Rows from block 4 of the image encoder, named by matrix and row number. Rows with one number belong to one neuron. Each number is 128 + 24 x the weight over its row's rms, rounded and kept within 0 to 255. All counts start at 0. After the name is the row's rms in percent of the matrix's.
# fc1: MLP up (encoder.blocks.4.mlp.fc1.weight, 1024x256), inputs 0-63
# fc2: MLP down (encoder.blocks.4.mlp.fc2.weight, 256x1024, transposed), outputs 0-63
fc1.447 102 [168 157 143 126  95  78 133 143  96 135 129 112 110 132 155 161 112 147 107 138 130 132 137 131 135 109 103 124 102 118 111 122 125 145 122 132 134 118 106 103 130 138 130 119 121 116 134 152 129 139  94 159 151 140 102 153 103 173 105  86 123 109 109 160]
fc2.447 098 [137  87  83 113 155 210 136 113 127  99 115 138 128 113 107 101 139 102 121 120 119 125 125 115  82 155 163 145 158 146 177 107 148 126 137 130 101 140 151 148  95 134 124 154 117 121 115 103 140 145 145 135 121 106 134  83 107 157 157 120 166 133 110 106]
fc1.448 091 [ 83 137 179 112 130 145 155 107 153 157 138 145 146 155 135 126 161 167  95  89  95 147 162 155 125 125 133 124  70 110 131 150  95 114 146 118 125  95  98 165 164 144 102 137 113 103 118  89 122 108 118 122 114  71 106 133 106 118 126 138 138 143 151 110]
fc2.448 097 [128  96 104 130 143 126 113 155 112 118 103 103 108 126 146 158 119 110  89 176 145 115 163 152 152 137 104 127 176 126 122  96 150 110 145 150 164 117 127 125  78 127 198 101 117 150 159 135 167 126 164 122 143 131 117 107 137 156 128 123 101 125  78 148]
fc1.449 096 [136 185 166 160 119  85 132 149 154 120 135 114 109 121 114 130 125 139 180 137  97 105 151  82 122 175 133 154 106 109 143  42 108 112 145 168 143 142 116  83 131 101 110 106 133  99 103 125 133 131 105 120  79 120 105 127 124 132  94 135 128 146 112 102]
fc2.449 096 [128 148 142 142 136 159 113 123 120 137 126 169 157 144 130 153 139 123 104  80 129 180 142 105  98  87 117  96 168 148  79 144 122 106 113 137 106 128 128 148 148 150 132 147  87 154 136 145 138  66 142 137 163  87 157 100 131 126 131 145 144 108 113 142]
fc1.450 108 [134 146 115 127 105  94 140 151 145 123 109 130 117 161 145 124  93  96 136 120  94 124 128 143  79 190 132 108 179 151 134 142 114 161  96 144 127 138 145 107 111 104 124 107 126 135 135 145 154 153 135 138 135 119 148 180  96 110 122 113 152 132 133 136]
fc2.450 096 [117 106  84 151 162 110 120 182 139 129 139 180 119 134 126  73  96 129 115  96 146 162 168 137 155 142 130 142 151 100 193  89 126 125 110 128  91 159 102 131 106 126 184 148 140 115 144 192 157 134 121  88 142 138 155 147 114 130 119 114 109 100 138  94]
fc1.451 095 [172 148 157 147 124 148 127 109 114 147 111 175 143 153 121 117 111 122 110 125 160 140 116 135 127  90 131 159 202 105  93 156 165 110 133 105 124 128 112 105 157 123 144 139 163 105 116 129 116 143 136 154 107  92 124 110 120 158 138 130  63 126  99 140]
fc2.451 088 [130 103 129 122 141 116 105 121 180 187 126 125 147 140 152 122 146 129 128  90 124 102 130 143 143 114 150 121  84 134 148 126 123 134  66 116 132  80 107 141 126 123 144 173 153 128 121 162  75 123 121 123 118 163 110 131 143 112 101 126 144 118 145 132]
fc1.452 101 [175 122 144 126 120 138 155 134 153  68 139 152 137 112 109 121 134 126 124 153 124 127 192 145 118 149 152 162 137 123 126 163 149 128 117 152 116 140 136  93 157 142 114 164 129 173 108 177 153 167 138 131 146 115 117  72 158 129 149 112 157 166  69 128]
fc2.452 102 [ 98 128 102 149 120 108  85 102 110 144 126 137 116 151 115 140 126 122 157 107 126 146  77 132 161 117 142 113 114 126 138 131 145 124 165  92 112 139 134 135 127  99 144 102 135  74 149 129 114 107 148 144 140 142 166 144 146 144 113 122 140  74 149 136]
fc1.453 099 [122 163 141  83 128 129 135 143 122 118 135 125 108 141 147 152 121 132 102 133 159 143 119 142 122 115 126 183 117  98 124 115 153 129 123 134 153 116  99 151 154 163  85 121 158 113 141 142 100 142 145 104 107 125 116 145  96 117 112 138  89 112 127  72]
fc2.453 094 [162 141 106 143 113 146 104 139 102 126 102 101 136 137 100 133 111 102 124 131 129 138 167 110 129 152 104 111 154 141 148 139 141 154 140 133 170 124 124 125 151 104 174 178 120  96 134 125 124 123  89 131 102 147 158 106 134 138 119  92 126 135 102 117]
fc1.454 113 [150 129 197 109 181 122 102 148 130  93 106  99 109 148 134 120 183  96 103 158 120 115 135 123 119 162 148 102  95 127 134 129 130 128 143 127 112 120 110 137  82 121 126 125 137 139 136 117 150 170 128 160 122 113 124 128 109 136 176 130 127 157 121 143]
fc2.454 111 [160  93 166  91 163 130 131 121 110 154 113 152 130 106 133 126 162 138  83  95 129  79 127 115 103 131 132 130 140 155 132 108 141 138 101 120 146 131 143 146 153 147 119 143 139 112 113 176 160 109 151 142 150  87 130 148 132 155 157 154 132 121 166 143]
fc1.455 093 [118 148 103 128 128  95 124 113 146 129 161 112 150  98 126 108 135 104  94 134 149 145 101 171  97 121 113 144  97 133 112 155 108 142 144 134  84 110 163 137 125 129 152 154 135 161 125 138 113 151 136 110  97 169 120 125 170 147 126 120 142 146 146 138]
fc2.455 104 [146 119 146 115 120 148 120 120 117 110 111 143 147 163 146 136 131 175 184 126 143 155 118 122 151 131 115 151 103 158 163 156 155 121 132 112 127 115 113  81 115  92  74 104 115 129 149 113 118 112 139 161 155  99 138 128 141 102 126 126 123  79 156 149]
fc1.456 086 [137 106 120 127  96 131  85 111 117 141 154  89 172 129 129 140 115 115 131 174  80 112  87 124 122 175  88  99 100 127 127 166 112 131 120 150 139 108 147  88  89 118 106 123 123 102 122 113 128 143 125 165 126 102 128 120 144 139 137 128 165 118 115 118]
fc2.456 091 [177 138 130 100 126  85 173 121 158  98 107  92  66 149 126 138 154 104 133 113 174 156 123 109 168 117 129 192 105 113 184 147 181 122 125 143 133 150 108 174  88 121 133 120 158  96 135 143 126 132 108 143 134 155 165 179 130  97 150 146 137 124 133 163]
fc1.457 089 [ 90 110 140  75  86 112 157  83 156 119 131 135 156  60  98 139 160 130 110 144  80 158 157 160 111 157 161 166  85 163 109 125 141 115 119 120 109 100 118 112 145 141 149 147 127 112 130 152 103 179 136 148  94 150 144  78 134 141 130 124 133 129 117 111]
fc2.457 089 [113 123 149 143 134  95 128 137 161 137 140 140 127 119 193 122 108  93 152 137 138 153 136 124 114  82  90 126 118 123  77 122  95 116 164 106 129  96 142 120 119 134 137  81 118 125 126 134 154 171 160 174 134  76 126 155 143  83 109 121 149 170 106 106]
fc1.458 114 [ 96  97 142 128 105 182  91  97 136 116 138 153 151 123 162 145 132 119 130 134 163 107 126 137 150 148 130 154 113 142 134 167 178 163 160 118 145 110 140 104 121 101 133 161 142 126 127 111 171 145 117 144 106 112  92 124  78 173 171 129 167 123 149 119]
fc2.458 109 [114 112 107 104 111  82 152 196 129 125 152 131  80 144 113 125 115 121 110 104  92 127 106 133 147 144 116 116 134  95 119  81 129 110 113 143 114 165 125 140 145 144 122 126 120 129 148 112 137 135  99 135 159 156 126 130 138 138 132 151 102  94 123 143]
fc1.459 094 [115 143 134 122 149 115 113  99 157 146 100 173 153 103 135 100 111 162 101 139 114 140 129 136 179 131 191 160 130 107 159 130 152 102 115 158 135 133  97 155 165 108  94  99 141 123 108 123  89 147  91 145 183 138 121 145 124 145  76 149 140 154 118 156]
fc2.459 099 [170 142 136 144 134 102 128 110 127 127  95 117 100 183 153 135 108 105 138 106 165 141 133 150 137 162 109 142 102 149 126 147 149 136  85 119 168 169 135  93  85 162 129 163 105 115 150 126 106 142 108 132 133 105 127 121 141 107 128 129 168 185 145 126]
fc1.460 099 [114 120 107 124 162 165 136  96 158 163 164 136  95 114 121 132 116 122 115 163 109 118 131 119 179 113 152 112 119 137  74 127 126 125 154 161 136 169 129 158 113 108 122 123 131 153 111 124 139 161 122 156 134 100 119 111 149  86 104  95 159 136 124 117]
fc2.460 100 [133 140 181 128 109 170 101 138  87 125  84 141 149 162 140 154 108 120 121 112 166 118 127 186  96 113 116 113 127 118 201 125 103 129 130 140 155 113 169 124 151 133 172 156 166 116 162 155 147 125 143 158  88 145 128 129 128 162 119 172 134 138 171 152]
fc1.461 105 [149  99 168 143 108 118 148 131  66 103 116  94  94 160 109  97 112 132 140  95 143 162 155 153 107 106 157  89 130 108 164  99 163  89 146 106 135 115  96  97 125 122 151  76 114 139 165 139 129 119 151 130 137 150 150 117 132 101 146 139 125 121  92 132]
fc2.461 100 [107 140  91 160 112 157 158 129 163 179 148 144 168 136 132 132 141 127 105 147 124 124 151 111 146 141 140 128 126 145 107 143  89 174  83 146  96 121 140 153 118 120  95 163 102 148  97 162 138 112 129  78 102  90 108 105 128 129 112 117 121 129 147 115]
fc1.462 101 [156 139 128 147 114 104 119 111 126 146 109 144 111 108 133 147 129 126  99 100 123 105  99 147 132 127 138 133 132 105 167 144 116 145 153 149 148 150  89 115 132  81 119 158 141 155 162 140 137 147 110 102 114 120 132 113 169 143 100 146 120 138 138  88]
fc2.462 098 [167 111 124 130 134 152 117 160 136 159 103 107 122 139  88  99 102 157 101 130 169 138 183 138 140 112 129 120 133 132  80  92 140 134 154 106 146 159 135 152 145 196  98  99 107 118 141 150 118 129 178 132 104 129 130 122 114 174 126 153 116 120 134 176]
fc1.463 103 [116 145 130 112 130 111 154 142 169 149 123 151 177 160 111 119 109 118 120 126 128 110 129 141 129 180 116 125  89 144 160 133 114 106 154 128 124 113 108 142 113 141 103 145 140 166 153 125 159 130  77 169  42 145 113 145 174 102 137 132 168 132 123 140]
fc2.463 090 [142  81 146 111 138 101 152 101 184 143 124 137  90 125 134 102 126 100 133 119 128  96 147 157 106 125 124 150 181  96 135 154 123  95 130 139 164 119 154 113 103 117 168 109 140 142 162 104 115 137 111  95 177 133 121 128 142 151 113 125 108 155 127  80]
fc1.464 083 [147 133 144  87  88 111 134 149 149 157 142 140  95 124  90 132 143 151 131 124 166 117 164 146 139 112 150 122 109 157 119 103 141 104 104 150 133 124 114 127  95 149 113 130  57 147 107 131 139 130 130 105 151 173 115 132 151 121 133 112 121 119 108 113]
fc2.464 086 [129 142 127 181 110 101 134 160 138 107  96 102 135 148 154 129 101  92 129 139 104 134 114  88  97 137 148 112 148 121 141 131 154 166 130 127  98 120 127 149 178 120 139 123 154 125 158 122 107 148 142 145 104 118  97 125 116 170 134  88 145 135 133 136]
fc1.465 097 [118 142 124  94 116 109 138 107 146  86 158 126 108 144 131 112 139 150 181 140 116 158 135 127 125 139 129 131 124 120 122 122 162 133 140 103 112 136 136 126 127 133 143 115 119 171 145 146 145  95 103  92  90 135 170 146 131 156 105  99 129  99 127 128]
fc2.465 099 [126 119  80 134  96 117 141 126 102 127 135 156 136 113 105 160 125 151  97 153 103 105  94 150 120 130 120 151 156 148 124  86  69  94 134 119 120 131  78 160 140 131 167 142 112  58 108 160  97 153 129 132 130  85  88 113 154 104 159 127 115 118 160 173]
fc1.466 123 [105 142 130 151 102 128 135 144 143 121  99 150 108 133 118 138 161  78 148 121 184 144 151 160 123 107 121 132 108 117 122 131 123 105 118 116 135 130 103 111  95 162 168 134  98 137 145 128 114 131  76  93 114 105 124 156 160 108  77 136  97 116 172 146]
fc2.466 108 [138  87 140 103 101 123 162 137  99 149 114 153  95 123 143  93 117 158 157  74 127 115 124  78 111 129 150 150 143  81 122 128 111 113 160 170 140 141 122 145 142 109 121 135  99 141 141  99 138 115 140  94 115 138 150 139 100 171 122 109 140 136 112 147]
fc1.467 125 [135 126 131 163 105 180 130 103 149 130 166 145 113 160 142 115 128 140 136 163 118 135 118 127 155 135  97 107 145 147 106 108 115 146 109 109 126  80 148 124 140 106  95 156 131 119 154 102 105 126 157  88 158 115 162 165  92  90 106 145 110 172 105 159]
fc2.467 116 [143 141 175 125 123 109 123 146 113 150 122 143 157  99 132 128  84 109 137 142  99 135 163 128 156 157 149 154  84 124 144 135 118 128 156 143 148 122 141 137 107 163 146 136 125 103  96 147 183 133  98 133 137 160 126 156 165 117 111 139 115 141 139 138]
fc1.468 102 [136 133 119 184 137 110 131 120 162  93 105 117  65 124 139 118 138 141 136 123 147 126 136 160 128 123 134  95  88 113 123 111 152 120 119 149  84 120 159 147 132  72  93 102 150 157 135 118  88 129 107 131  99 135 120  87 119 115 127 106 164 118 111 104]
fc2.468 097 [119  74 150  82 131 123 103 152 145 130 109  72 155 118 169 112 138 160 172 128  89 114  94 132 131 144 157 142 133 105 134 131 108 150 116  95 185 152 141 117 146 166 125 102 115 112 134 100 149 139 119 165 125 144 159 112 162 109  85 114 108 116 158 110]
fc1.469 115 [122 124 128 151 170  71 159 131 174 169 110 152 140 145 131 107  82 134 136 133 124 113 123 147 147 137 156 178 130 121 104 143 128  94 128  54 130 156 131 176  93 161 138 163 160  98 109 134  99 163 162 125 102 139 112 109  75 151 145 113  78 101 123 149]
fc2.469 103 [141 136  93 151 115 127 112 112 129 149 125 111 101 152  94 109 146 161 152 131 177 140 137  87 155 116 157  93 150 152 144 134 186  92 100 135 146 115 140 110 133 111 154 112 126 126 101 135 141 168 134 121 129 151 147 135 117 159 157 161 147 139  77 128]
fc1.470 083 [165 147 183 133 124 126 120 102 154 108 101  77 137 167 130 111 131 118 112 131 160 117 114 104 103 125 142 138 126 129 117  90  98 134 132 122 165 110 131  95 161 166 117 129  87 106 121 103 121 124 149 164 109 108 141 126  98 134 137 122 133 134 134 137]
fc2.470 088 [ 94 140 127 105 137 138 112 139 133 126 114 151 110 108  99 121 151 147 105 155 138 151 110 101 123  91 124 128 127 136 123 101 119 100 172 126 139 181 152 123 119 102 114 113 145 157 121 124 158 115  80 105 125 136 140 112 112  86 154  82 102 176 121 146]
fc1.471 095 [139 129 138  92 110 119 135 111 129 135 119  55 124 114  99 138 126 128 169 102 127 138 137 133 152 135 104 139  80 130  90 107 150 123 135 114 143 113 193 143 169 136 161 134 110 153 152 164  93 118 114 131  98 152 171 132 142 131 156 124 138 132 146 160]
fc2.471 099 [117 128 116 108  98 140 156 129 114 111 123 182  76 145 107 116 147 110 123 148 161  96 146 136 127 144 138 148 183 125 134 167 115 108 116  92 107 117  80 114  86 129 108  99 152 106 127 158 156 132 117 137 173 123  95 137 149 140 129  69 146 123 174  90]